Rows from block 10 of a small multi-label image tagger, named by matrix and row number. Rows with one number belong to one channel. Each number is 128 + 24 x the weight over its row's rms, rounded and kept within 0 to 255. All counts start at 0. Numbers have three digits each.
Before each channel's rows are labels from the 100 images, of 14976, where the channel reaches its highest value: "responds to" is what is common among them. Only what is clearly more common there than usual is listed. The data: simulated fluorescence microscopy of cells.
# c3: 3x3 conv (model.blocks.10.c3.weight, 256x256x3x3, each kernel summed), inputs 0-127
# c1: pointwise conv (model.blocks.10.c1.weight, 256x256x1x1), inputs 0-127

responds to: long thin cells; few cells; cells: one or two
c3.0:047132158115108155145139156103106164128184115141137115130115172072101133186125147140124152099176111082088160146134163160132136128143088108087103109119153128116113141134098097161136145125137125103160157134153135142106119090097112174077104120143153149096121162157130112174107176150103143129143089116099053116119125115128136131122096166119116113139110124159159135105087099101116111155136
c1.0:038130132112091143081124092146086144129143135125158105112141184110128095129141134116142109099138100106108132150134133169140113125136102131108126140168133109125061131137079133168134134125132097133124114175110138125135110112083109145104129114142117143115110123131117110160113139133124111125166134079102068140164126073119138113126114149128156170127131132169148134159107138076079117161127

responds to: fibres; few cells; cells: one or two
c3.70:142117082127104092153098106116114161138063142130127171078099129142164101110135118100163168102143112096092130118149108162096115125133173124122148109113133122115110150136109148132164162123143102138121127081142120133118157169097135107134085087123104143112104153118138105126150158119150163134108114117156088101139135103116135126142105123096118106171144165124123128077151100161137110135103
c1.70:140102095138093056169078125100118149079123144133159157109132164131161121116125118128127163094132109123101127129129143127085104149135184136144135126098127128076141144121125163108168122122157105149129144128150112000128140168110141126142117122131099132129094189130117122126114119164123121123088134168167145117144127108131152113124141111125145126155170140113157117091164114133141109116114

responds to: smooth cytoplasm; fibres
c3.154:144135096137111179158124141152125159122127129124133123156127083069142152092101134100111155133116144147111100131095160118138140156092070137131119167110113133141143144093137164131160138132118145175100155144121112094131098141147133127155136122133163168120120124115141154153107130091187132129137126142134117113104139142077121107131148099131110128127151149118116134131143142119076165195182
c1.154:114114096074114138112131133116124139139165130127134109149138115103104138112145135149113152151152139126127123135151154114161143115076086106099105183139130145143096153106139124129167111069163125130150123144180076115116136120146156143160181141167155151139159176128133175163162166113115065111144141132156118119124152149074145082144146097141121142102116117121118133127123133111098131127143

responds to: crowded; cells: ten or more; ring around the nucleus
c3.12:105120088100157139107101147128123126125091168166144139076126136126111132130191105130109177097138099153122147139100115102100124086147107089107131118111155117122140144120075127111126057128109110131135117112123166135151127165116083173145102134111150108152118136178089168129129087146148141119107123134102141129126105101080141145140147148123114173118136075098108092119125118131134143100145
c1.12:131126059127119173122135132115146132104137144153146136113130140106155123127184140128103158142137118157163144153102092127093122141166104107100117136116113070141106148133117143116123094131093101163144110154117161131120167182115117132132137107107118072128121147151122144118117144128114156157063100187118117086147056111151151129163085116096114189107125105131132157110108112123134170089131

responds to: crowded; cells: ten or more; ring around the nucleus
c3.174:099078121165169160111118166141112160127165138093083139131110160092140120154128128125084097172134128178094140144124124113128128135160127121098119078134166102118114147132088130144164135139123080120156132133126110149107138115070130163150140149143137134146148182123151138133126134121107127142088108095136122151138112175124158126145120114120111122123145139145125118094134188118150164074100
c1.174:134086161078133139121118141104130137161113169101105134106044123111115121134087126096155119168108143159125144137120123113111135124139121109053131140144151086118079090151090125145158139125088121168118120123110131123142100144090084136122105118134148143123132122155127145114126119135129156112120173137128146169091129154114102118160146129095122133122136111128139122127061129133152143120117

responds to: membrane rim; few cells; cells: one or two
c3.199:157096113130144180123121135122119146131121114151102145116122119084190106122127148136136145167091125169145129094121076118122169121150154122136103121109125115106117160140067111109155092142153167131171124056097120141130163144163112124133076084139121108113101138110101123150132132147137108125144151120131128132114111156107159092145123119113123135109149095181106119143122162136104101091113
c1.199:155084120121143153117125153123106121140142159122130115106122136085169134104077107153122149166120131097163121143092107145121141136157157100096119104090100095112149150158061110127116086177149126145148118096087124160113113136139141150120089114145141088151139133130136136167135148162151137141128122082137107132106144160110112074164140139121137120129126097132101139144109147158070109122092

responds to: smooth cytoplasm; few cells; cells: one or two
c3.122:125138116120148125115080153155095136145126142080142140102092158070117126143154169119119125134132110051074138109117121142109140137115064182098174144114144119157085161089099113134077110148115129123131119101126107106127117118137126129115192141121146097122109140114125110096161130125116159103090116131105099140109111090125132117128115101153083111059125141141157142084122117147127132155134
c1.122:132134109138140122115130157178124129147125115112125129115119131111113147142148156124111172142160134100111168111123124150131140149105087186123136131150116149139118145087109105137077133135099134145114129113111122113117147094149138138150187149137164111133131151116137131108159120127094132119101093131107129118121138138132119101124112112146087110084110146161173140119084000132149152143120

responds to: fibres
c3.158:103122118134108096116083156111173165090106121095123161146153133101109120114123155130111161124130118104116107110131114133132106147124128149119154080109095156137145127138147067111115120136127095123094141110156111101141107133136112113121126114138134130126160114122142104114128153097129138130176156143140134133126138098111121166142148118102147147116112090153116087109092155138129111125140
c1.158:110144097123107122153066127168185134104107135102104155133111125113105136137095112124114167139111144105109104130131122160142103147131107146132139130131121114141118111151133113122100135117144123135117137118147145131120138142139053151120131115115145141161103111137109125123092143132108128109140153134176139104113122106132143179168147134122147126154134077151122126179090150140131092093156

responds to: crowded; cells: ten or more; long thin cells
c3.176:158151139116175140130109121150136115101125187112142131150124084135141087117151139120107189151076101122128084162081109099134149158136167072132157107151126106117167169130115141080142153145134165139142101107127122131134146165104147138162140123128081127121089128119128144107132133142176086110140146132113172177122132118128156110201151130111097094135156098112102151162126153162123118072123
c1.176:106149127113140130135133092134117127138123169143137126140105119162089112092072158128144134119127103131174091147074121114121154124137150128161122123102131157121148148123168140104166121152179146105177160138098122137164142146132140134131100119147101078086092124125133141123103156170125077148133113132132141113170158127100154085159118106113143145120152116101137161201117144180129118166165

responds to: crowded; cells: ten or more; ring around the nucleus
c3.239:136127146095156098082112184126137153140151090155172121123152143144109127133169155083142121107148116160144143172103131104126119132160140151101146113139097133120106155124127142136118121114128162109186145102098144109127166109115107114124131140088140135166158117129157100109107110124125087101125142116121096153097098135148171142128100109154106141140119152159144115100150165174166148105163
c1.239:125117168153132139139079152127166133112143116149105122154229096111140123164196123148170091094155165149175094148110142091088099158131102134083141146122119137153113170138131151139144160155150148104140086118146128128157120117147104102093149117134126138122102156117138106109138154115109106093138125096154097152130129127153123120091164158120096142123131103130149116105152146150141170132099

responds to: few cells; cells: one or two; fibres
c3.181:099119113132075123111146128151153173123110113120086147131130129083124103123130082132134170105103141115092137106106123153126148135106150089140118159118127109140174107118142135133141116128115103117139189162115136123090091152111083126149097149165127143130107152116126117145167114158110095090080165155092188106133145112099121162142113127119115135127163145130122138170096142114129123155130
c1.181:046138130147064145123123157085136097110102124095124138111109122092105097120110097123138156099130122111111113084100072123137135148142158115132126141123164129120152119138156140145125131121106127111132130119124134111091104137121096165156075146168114097163116158115149104107169157142100114102078171150125157141121105121114133177129125159139114058089166156132145104136115158105133157123119

responds to: long thin cells; fibres
c3.166:098101115136135083132085132143090115150111138112150097122121162101123098131081129086113148127137123075122150168103105160138119136153136151119160134127126082122080091138151129155096120111149129148158141157133100128109115121102128132105118150135128146104110124120133143138122161143142150132070141104161132096138151112127078150118104122121117164154113141143126175096112095117103130110185
c1.166:123115132135125135106081114145105128155119142123142107107168162122151080114140160123093153141147124047118110156135104124123125093119175133106174127112128113118104101088112091137122098103098130119130114182154115158101131166110122138133127142136113164146115106142139109158124172136100108146128151129150106111132141128157103131168127108133131121158120131145167149129109135099164099102136

responds to: dim; few cells; cells: one or two; ring around the nucleus
c3.214:124143113128132122124140134143103137031133107144152145095114145152148148000131106123142141139128157156136094160131129110070119159115123169119127164159122123118102119143146115132144140135121130124084033116133133138112159157123117134140136146113137131135124107130152111172130160111153105155169121146133109148110149118122131118136113127130125128139126117102145135123120110107144139150147
c1.214:134135112160132114147140136125117139035154110128161121105105127140136136015141103104127138098115130151132119126161148117051095147121150142115118159140104172103127111124154155125113147116146119140058050117142121123103158172136097145136089136120143118133103117121105131156125154143136146143156145158102128151110141116119110145143121120104124128128132120143157115133103135146137102158157

responds to: smooth cytoplasm
c3.159:127121131133148116152153126107144123135128168089142161090093098151082093146100151111104114121137101108163110149084122151131137131118114121097110104076146132128160167090133077143146125161169147141123119140117101118103105123141127170170148136133087100126118094082137132151136146109138141130074122082104162124141115111086165129110118149108137137128127108113141154092166151136133129123169
c1.159:076134143135156122132111125111126131135119182156136151098120133147148138118108159130130117123176120146162123121122120126114126144099132123114101102126141122116144160116143144128121115145146147160160131154100101096136092118157126180131121133113096096102096120125130115120138141142133135129115125106083133123143112109153154125139123118130117123135117121121155185116124186133112119123120

responds to: smooth cytoplasm
c3.35:098131130123094142133115117129120169123135112154146169117115142128108112125112130132122155115169170074126077115125121150136106092134062152127108150107111135115116080105087105124133123142115139121133122112128138144106110096107131133133154138122108145153101091108107130116138143153124121136093157118131123091145145122150098147148112116101117095092160110159123078124114206132099110116092
c1.35:131120104110109156145118124131129133137148081169152145136119146109110181123139114119135140099152155106132000120165116155132140110129121164142116153124123094080117109091120074120122129150113135109151101098135137099112138090109128128145104157140103128134104132123110147119168140128146113143100157145140105105143158155137098147122115123113126097119122124157102123128113193123110096127137

responds to: few cells; cells: one or two; ring around the nucleus; fibres
c3.6:115068134125140158088108149113128140100164114128131073121122146102116138151138117128133100123143084179108116107136101086109151162098112141112127123097124107107140090121149136131127123151137146163146130132075142154151090105127119121158079129137125153122106083103119130078116144099161096109130113148123157106129129158117135056122170091149128138134133161106132196089131147131110099148147
c1.6:146104097098126148026164161103106151134163127115118115119082134108168136129087112136163110114142131109152111142146100121096126149110130138169095122093147133081135074120126107111184127172122142133107109123105151161151097112161140133106123166127129163112113081129161114118129167074131081130121099109146131151134095140129128097119139112147142116093122118139133154124076156120126125144137

responds to: cyan stain; ring around the nucleus
c3.241:119134109134124111131139110081119088130115191115147134118149108123110130087134139104115152129109128138105107119106124079144131131142128148099142137088145112050141090168133129119091121135116117118130091127109123175109132133125117148114158086182122088133128112100124153136136133136135143105115147136116129119129122098124122119102106100115115113130126150125142154118137117126118114101096
c1.241:108140091121134126129122107090135103120143160132149139125111112166119128104127118109088130126127128121088118115140137081147144140132119149103138161090169118065156110177123144139096126137117127125116092140109123139096146119140129138132135092210138103130137110087131138136122151154148157130116141153083140123141115116130139150126158130123127111137113135133130168088143122141119116123106

responds to: crowded; cells: ten or more; fragmented nuclei; long thin cells
c3.198:111090164116175122123158133210115121115118070102154115159145118136171103070162149145132113114122142141128155128145118115140150133173119149121124127165121144118147124163131159150132093125155116099143133120098151110100095122125145124100113108105117130120105159115140098137103106116139087134137184105145129161125080101094090121143134126136102112070137161196152101130151137110126126147098
c1.198:126085190100159121102143122142128151131087119142104090176119096137126121126136161088122166087096140113124128143136143138163127082145132157121086162155148122153104138154133117166149127157142115139161119091130131130101103122136141127095120116118124156140119137140151130132114102126143092138185129136127143148126094152134146127177125115111137144094154129127133078172093122133155108130132

responds to: fibres
c3.175:116180101104128139123121127119138090127109097106103144111131125135141107136152174163156121108111085082126150124103118119120144152112100116124100105092138160161120120107150142109087178099117125074099131131134159124136128136142142161126171151132122135104130161129125123129109122128099092163110143108173146126115162161130136115096128145142130062156150167099120112119135139124085124136110
c1.175:083187130065118168170141120098124097126132116148142128162132118130127114125102137127099113112114128065161128126136127122122118111131121149111105129098140144169078118132156094139097153102147130105140131124145129091151099117179123149103147118156087157139133105124141091148109168123150124165128132133164134082062121154136113131119157156121079137141175184120120162147051099137097096124117

responds to: crowded; cells: ten or more; ring around the nucleus
c3.254:127124120157142157083096095121154134137134072134150105155138094128118112114145139089104131134120104073133099124115149120130133114133122137132143115120146114131126095163081114128135117148100146088128140135140056108124116124110099128154137113154162098099159132067145081134130112092152157133102103144158182140137143139124170138094098129092111134157151133113106122136149110123154096139108
c1.254:151175043124087138140156123105114131151137183112147135129079154113151139120130123142152149098124108107144089116157134145110106155122125114051132112129128126132092108120155133146122143135137121176113119183149098121112109113091146124130081096112118160138102160055149198120143091143141142165124106175148137103122103148128131109122174091125137166147078142143157151132077094147139085127126

responds to: cyan stain; ring around the nucleus
c3.246:112148152112134118097160131100092125156104159132117120145119116119113101115134135103129120103142123141158139125139155125139114141123141126073152110118114154114188167123143140107115114110103135140114130093141137140106154109175141186122147144170135123156153111135100144132151177151144148106123129126134125137177119130150145104077094125109128105138110130153176143120139121135118112091116
c1.246:140145084130123126087122143088123119158127134111109113133110130146132120093144111122090122125137109161154102118134159114124142158166119142121126111104145155156146140143168143088142109099126136150164121116126128131139146117115152147132140114194124150117159099122149134132129150177157098091159149134108119122130099173140123127064140098146126159132126126127143156155123160113110115113153

responds to: dim; cyan stain; ring around the nucleus
c3.80:145136164141141136157107110145143121017128137126139119143142110117171143076109138132108117113119142096118102160084097141081130135079190119109133097131093078113128125168116148161139140131134135115093077158133129112137140110103136152127109091061103158107130152163109123122103179146128140119125097111063146124141093146092130126149126149083133184109125139127109125124136138140122098124158
c1.80:113120137133122141133149156117160137059144140143112142164145119131161107056129138157102124136096142123115130113097125146057123147100131100117117109128159098126128139141106094168103152124148133135070079104116146117128105150117140116112138102000095127143127110129136113122105160151149115122120115142099136113133134124107152134101107145102116167132159104148142116094127124139147105120165

responds to: dim; few cells; cells: one or two; ring around the nucleus
c3.38:127139116092124145132158130107126097030149183163136123136092125102108120080135120136097149137135119132148124116097043156041140118100138143119120134106102137126131144169143108145092139147160138147083059100110133121117115094103165140127082126103125136100114111129109157117125136125125123155118080136139132112090111124166118144144099121110109115101134152145114113105143144148108122109133
c1.38:130140132106151137103140099128121117049122139174143141133127137141115128087123125126114165138114130135150139115114000129102131131100118108119119128127095131146134123138118140148121118150136153148055086105136125155117106125140175111155088116135119132079140125143138159130107140144131097128132113109125108144126144139128116099135116112141119130097139143135135128149138125120122098112137

responds to: smooth cytoplasm
c3.104:115097137115147139108091131135084108098130096106150162132192106158144127116164094174153131156103119152124122113125134143117122144125149175169106129098120127128137137121115110139160140139147138117147129126080095116122117104120093107120111141165096110129125136135136094100109088123126099152107159122103209148153151107149125140144124109104083186067129114087110101150139095123145114129181
c1.104:111109151176154118117109128128085101107094063119119156131168136122151153157164131201109136146092129129158126141107142110133102138125114201120139102076118099106142166148134133144147135137147172124135129151086121138137107138140107118140071109157112108125149155132127143083151124134149092143102152134128183156112129038114144161145115090116133137101133138127102133116164138156139118095155

responds to: fibres
c3.3:120087133131101118150134112140123103124162167120143104130105150093119116114080145159099135144152123100142128140134119120164131118156117121106139145153145129119083104109155135135110104070122123112085141119101078160146128090123117122179131105145117078083124136097157115135185153146120183108133100128166152117142093115142073123095115121156153091185140104082120136122127090124123143132088
c1.3:152145111100084101130072126132135108116164129125117094110103156171115129106112131120079125155150152149181134146113106138146127127110106128102154152179157151141100096091157109151152101084126115084148146111103103128159132147121112116163110121134123127086149090152161100156154135140148165126147091135135092116133129113140105130126113112151152138134158101100145158128141105134132147149108

responds to: crowded; cells: ten or more; ring around the nucleus
c3.40:138182109138118131147124116120101146134114095142121116082160147096110163100126145146181124092132185120137093100101132096091104079103140199091094120123127129097126099138131150151133132160131088125164118130137151159149133120135121102141155101106131125136140099127139110158129127108138159093132187218098107059147120135128145145122132095120130095152110126112122142133130132133088134140096
c1.40:097105135147128131137138108103117115154114123112102111092125112116118156089172170128083112104125169118136087108131098097132112083073139138137109135136116108117078147137127122128093090175122147149180116121158126165142120132121078155149118076107157145119113132149115075151152136141118116100130110144137092106150130119143146110157113095108128090152136172121122121151143143143088120085087

responds to: membrane rim
c3.126:098109123103139103166134099099089115109173143106140129175145136110135115135079092133150113172148148088131122114153149147107102110125096114106112090137126117102134122137146129098109174091144088127124106096180159192182102141123141133110122124157152169120169137103135150134117085102148170159106159101146137101138130094126144161124119113135149108109141159121132133144156111121126145117113
c1.126:119131086125126110116154121100090112175143148086124139139142149128124132086136110121127131110129130109135132112128114149109127078117090129141130111120136112100156145133108130101121159145101096137128134128183126158156094110137143142125101114156092141105136130094120111143097137099147132157099175072125161111147150128149131138140091118108167091142118119130128135118144088097103147046134

responds to: smooth cytoplasm; few cells; cells: one or two
c3.201:120156140132126119112126132095099103088120152124125117131095103097097134116093134118142151158170121126120106128121125094124103090142152081120098149125111087138139098176149091110156137108121124129150153135120122151138126155080114133174113101086140110111151118081121140099127132089120133104090135157153125136070091167125107114116117113119171069130131100120161122164150105130186072120107
c1.201:096123159123131143086113085138083111113136172120110139131111116134103111147110133096151115136138103117147103109101129084124098130149172152111130156118123080143136105143157084128129178132101156115150150145155136135121112129118113148138153155108136109109117101108134156123116146121142135119092121151158096129080108180121124144125078177136153115128117116160155106130150174130161113119129

responds to: few cells; cells: one or two
c3.17:098120122107168130117132113109138093159119091095129114145130130099101137148152117158135153099089130175099128139124136135139125139173157140088115079100130123097097153109104133141115151169128154113136093140130101139133120106124092130154133129124116124148176135172112092184154129147106086114104103120121183124140111136116129133090149140145096124126118144102146157110140114106144126134148
c1.17:090129135158168127177155141130127107139081094096142097139093133122147119131140122148140158131111127122129147131109135128112137153147178132136091121073131129116123095141122088131127115108116159129132109119099132142114116126122108132167142123115117107173144138121117114198135081170097130126080093133111201120094102141108148151126150129156125136168111149132150109167114127123116122085137

responds to: long thin cells; fibres
c3.138:098150133104139144182098095145154146164110142140138167139134159167078145131132101135109118098111158091113116142123124157132157134134148100150097145135127134151085108146128165108109150109153127082144154152123107124121103103123144168133132164133140108157139133163126138111108107109098118162132151138149122092129139087125137098122123106113134082080122137139048140152161131125092115128123
c1.138:151182150108149145137131128134110098160142129106131135134141137108095122132190106146122171107130155144103149139134141113121141148118146142144099151146154166117082089136109129115126150105137124095140136105140111155146131141129123131138139099126145131164122130169113136160139157126097096153134155119168131131096134117100160168104147143139056091124115176122109175126190116130142123084135

responds to: ring around the nucleus
c3.39:105135098153205167151102110113141134162128148110131141128077115119160131151193104121104125175100148127125158166156134108114140141139149175140152134084114155162099132134143111152177085160118163132146108116141078113152129104129175124136065171127139128134118119093139123082137149124116098146123135146137103119146158128084101146151134122127140162142149167141122163112105158138082143155091
c1.39:117155067164221130145093153089124114115164105134164122121100150086152127134184082176116138163083137117127142126130160018143147116157130143117145163142093108126113133143099113142146117168108144088135113145146078119149154072131150136069156140124138152122134145108104161114133110117176119163128180143144109138131134128121119133149133116170129124123140155139111163150104136123078099126108

responds to: fibres
c3.16:120106145127116158174095144125134100118094104154109148113142120093156092127122121156118096123139125074121140104115123128082143084103118172147133153141102156118107114123088128126146132136157130163091093097103141159133120117117111117107106132145096162087099151132120135157102134157134158163141129131118119117123156151123123206102119141092115111110138133114081130110111158107170139145137
c1.16:140152123090121162179114134151099143109099116113047158140126111111183126107117152138123124178110159102110118080138124152128138101140064168123102145148101120115125143133111131121155138161139102160100109109112161158128118105134090095131110142109121132076133133122139117108106129188117150136127109118141131103104117158111136200121135127110120140146130139104101138164102134110168105127128

responds to: ring around the nucleus
c3.180:114085142140107144135070114138108123132145131133171102100111114085111122102114137109111144092079124088144116095131107146110119137096127102111125106118137121141096144101158112137134123106105150144173128159136126124091143166102107177158172134146148095120117121094138137118130127149143151158133117080104113166145129091142098150093093146142123094102134119113111136113143100147162121143195
c1.180:159149139162110148125074146151155140107096150147100089122117122116125135145125118147129129100095134099124154125135136190158122132128110111102124129142110114130119141089148145143137084095123155114179109139120121107106129147104122121152163153138162128108141136115123133123155112108113148182120143128087094144116122121148133152064097124108131100093134104104144131101091125146169111127150

responds to: long thin cells; ring around the nucleus
c3.86:132104123120112172175168152121117109130155130138124134126115092148115071119123149108123176128095167154095105143128168146132100140133118129112081110152126100109124122108169125141178124138078150149118164109158134162154142118134123119120123112102133172111109136103170154148180097116135116148125184068119078162102150078135129133090128117147114094130137135111087106158144130139100131156150
c1.86:161088133090153144142146154130135116159118141139107104116175129129123145134112125128093146121101141156124134148096157132125063147116123142101077141151103098092110088111140128136146134106096133129126145123179122147118130115137128153116141103106150155100102106072170147130160108134069113112105142128130130165101141106155135134079106151117109163120161083148117115109149124094100086155187

responds to: fibres; cells: three to five
c3.182:122157129120137129139107068108109106148105162163145154107131127129086127154132109103150145147123134135112161120136122138123080101119136142114144157129139177104158148115187115084130114148109111120115127104146105125130172156113134119097107152111116155171125081107079128097148106167098095150167121132119087114112087130053120098087101121121145115097101123073128091143174111128106094112138
c1.182:095168068078145140134129132126110086112124095110124123116165156173111148104081127156128164112123132131137134150144141126104074109146124130078117119134133149139097125136154105119130136151133119126112125129155091109134113137145137096101092122114130164164123121138166098083132125152172114132150129123155097169108118124098126090115116125099104147158164160113155106124095105097138104127186

responds to: cyan stain; membrane rim
c3.142:145129084146125116141153134158122124170097144141128139108107143128128136133104132078113122133144144112127152130132145138109135073135144124162119109142115174125152133146133126089104147114112147106107094154135102163135121138139177112109145119068153133167139085136121126098150139115117132109133088150111158110122136153095148110132154119074181132088152171137162094117141160130143154156155
c1.142:121143133165096105091131177116147132097083147109100114140206110092109120158127117125116086120138097098107123099170115120128112090117164149148180147148126134067114130144135115099140128100130123130103139112138085130128121110137153132097126119137131102122152100128081141108150147118115120106149077123093140129140100112114176105106144141125187100145153142144158083131163153137125154158101

responds to: membrane rim; few cells; cells: one or two
c3.92:130148120119142111081107131089148112130102104097123155074155089128128137142160118120135144141135126101101167122133154178106120105138195095108129094136133196155126151129117130137164112125120121129136116111114113146139088150127162162151114122146112143184141063137140116109134162064094105149114133130094097171167136123089129129151122140132110098106127147146112110137132138121114069081104
c1.92:131140115088157141105088139102147156146120105125140171112113131158069136102140126133143116136125110107126134124132180160074148115129166114161136130143101130115135108123111119153163123092178091164122088154148105087107104129063138123127131143164122122159137088126157156144131160040118135136121130117080087142152064123134111107136170143097105115140151169141110117155123118085124088104108

responds to: ring around the nucleus
c3.195:123112153138112140125147110113123168114141119118124144138131113119075101093141093099105107145104091154134105141093189166158149151130161105102132109154116089117134135135136164158115115132159130145128133103101152128130098132100168113126125097120083099139105116123084160153098114099146136138095141145088133126165124093120123126136124100077092139114132096114107150133131119133103136098117
c1.195:088165166165097139168127149065172121120135152108160131139118143106099115086098125114139132176085123112135112133131151125127127117114098093127122121163105117083141153134132156098138119142122154159125101132132128135101124116155145136147092107136102102129092131089134103135116103132098133135085156120103135102151132138115122134100189163120123111116155076091157147075139120112136131067148

responds to: cyan stain; ring around the nucleus
c3.167:136110093108130093125134138135123095141141123102146144110122121113105156092111147105120145124092098125124089117117112094118120091148176113099168140113137131000127104150133095124145123135128101106201126132112122155124133144136125097111145149144143102099143074115118152132133144142142131120137095137136119130115120106102116115093115093104143129116138132119148138120121163110156123097129
c1.167:130135117133128129123137105126153087122109155126147133127118122129100152103115126118118150136129096122108096131163109143114147115127182145131195139131117133021116101142149166129111131133103091111170113105100122139100143116147131111128156124157162114099145106134108145119117126119139155126161133130108106133105115127100121125103177146096153121118140156105114116118077144132144104119114

responds to: cyan stain; ring around the nucleus
c3.119:093118145134121134121138126106120042142125129141127121132105127094156134128143116143110121147130110117133114079113094105133088086130122108091145164096106122189131172136141139124074146072149131124146117141113132125121101127086126128127123106148087127150089100144114112177151143142142109132136160159131127130093135144141127098089117114100107087135144081102141165097131129114129104111113
c1.119:056167119135074131132130121122129098117107084114137117132105118110101147108127077076104129183140108134123109109156106168133143084161129107097168146095096155138084162150138157114095133108168113119138136119071098109127120108090109159150087095101123105131110121117102125180128143144097097112128122117137109114117119122115149115107129121127130087122145128108159092109118159100129104123122

responds to: few cells; cells: one or two; long thin cells
c3.189:134136093151122167142118141156124162123098117102138209132158137091112104133154159107107122126091115117079139135103129112082148114168108120122131115114116122113113096105112148146166118132149139114116103086117150174087112091130144103134134104150105103121144206101112100125146137144118120096119138134098170113167125070088125135116125192089142145103097168095123136152119183136143103110094
c1.189:091135101121130163143126131136131179129101163078097179132140139118126098148125162096132119107106108103136114131119099131103150114134129199107137128106129125122108073134113156154126131152163140135149113079157155162132115065141116096118082102133094128089103174132153127100153157188088120143138125146089161123155140108079126138142131163131154121134100154073110141153133127123115114125103

responds to: smooth cytoplasm; out of focus
c3.211:088107109113130155127095159107154109142163169086153164132078084152119120129118074129136112115127124148150161125087127113148108147088105153116113086128136133126141158144148110126101149114101111159144114127113144111165098142111119150119123160133123151145118095114121164169133124079114141094076135122139130130132148147123177179088164088131112116128118104160124109136112162114105136132160
c1.211:055128079151150144099104181128101115109158147103126125134099081118136120143125129109089114103145100127130146114077141126132101125111112157124139133144143157124119186128119126107144150109112129117115111127113162121122104143113132134133095157117118145119140096124121122151111117107109153114134128103123136123139125174151160130123167084129103121139148145130107134132129172147089132135150

responds to: membrane rim
c3.244:142138121094171130149137118097141125126131137138095133097091123111135171193173111130097180176115098106126121129105138164108121109121132144109135061140131138115140120191172102111142135130145132127142113134123136124117140126080164140156113112135159122126119067119147144084100136173130131110098136147092094141084132132096118142130120153157114096157142130121152158114126128127119103170078
c1.244:146132123090176160150113131109178153083130122123136147112113111133128170173125129122093182139117092120110118143119106146112174142090126108124112085125159156125137121203158131138112151112120191114135103105109128143101151119113162123164118098113112101121103079119124132089086177139171107113112130172137117114087125124110120089120133127135140121137119118160118158097130132177144104137089

responds to: ring around the nucleus; cells: six to nine
c3.41:117132140165177145127107138070169112134141128137131118151132128111131177108173134141094152137121087104128116113091117113171060094148110093082131105172111129108130094166121100127151087119110096137154120120094118124092152153202126156105120126133143084147126150107134137130094132103177079162106136115135132147095088139137135125170152143166138142137162157165153132083138154131139125122157
c1.41:091095142095142172129121140108086111123134157149148144137090143126117125094120102099122130116121125132110117144111091115139016161141113110219148090079122133101110132113119150150149104146150111131133147111108128105123109144163083132146103123116138096159120145093117090153119120158159074120129100109099117158107104147125118140151174123098137143107103123125106115111145131143136115113162

responds to: fibres
c3.87:095139162137164116180091128092118086116115104150154133102163072143165155144112154141132124139058148142168096110140152197121132122137161114105134097092130090100129150100128115136105142170096178120148110132120148134146142087124132104158149148125145103126091161074191132127115146095098141133140138112152163157132112153111113128151110127125096137173117137098083122111107162132116088130175
c1.87:097131116102142144166076165107195108133109084104149146115172095138137135123134148101138113121086122141154110145125130196148107150139113120129161114116154093103107113137121130132121101129109152110141087171154090134139129096128126124144152147090137079149135114099060153102117159098166095153135159116154097123135125126083146164150078116113104133151107081116108115134107184141157132161129

responds to: few cells; cells: one or two; membrane rim
c3.62:147130199128128121109102136115091098130148098172153117160103085086165103116094155134144132131141090065164087111100131152187156128133148094115129128140139142127122138141147112115111155106148132153122122157094118128093108115088127097089126131151123152111106089121147113110077127136117092143150119099110086147106126128130080081109116139139125105101122124125116130131106124102108116113104
c1.62:148158162114159113119086123143103101133133089159144137148101124073123122136129132142155156128123109083144117099121124131171137130129147076097133154128186139139097149116141113115138146109049099124129129146118111092108117090101112120109126138135122120106089128118122169100077122151075096125131111099102091129124126113136085083126094115126126102099138139107129122147145112130116162152111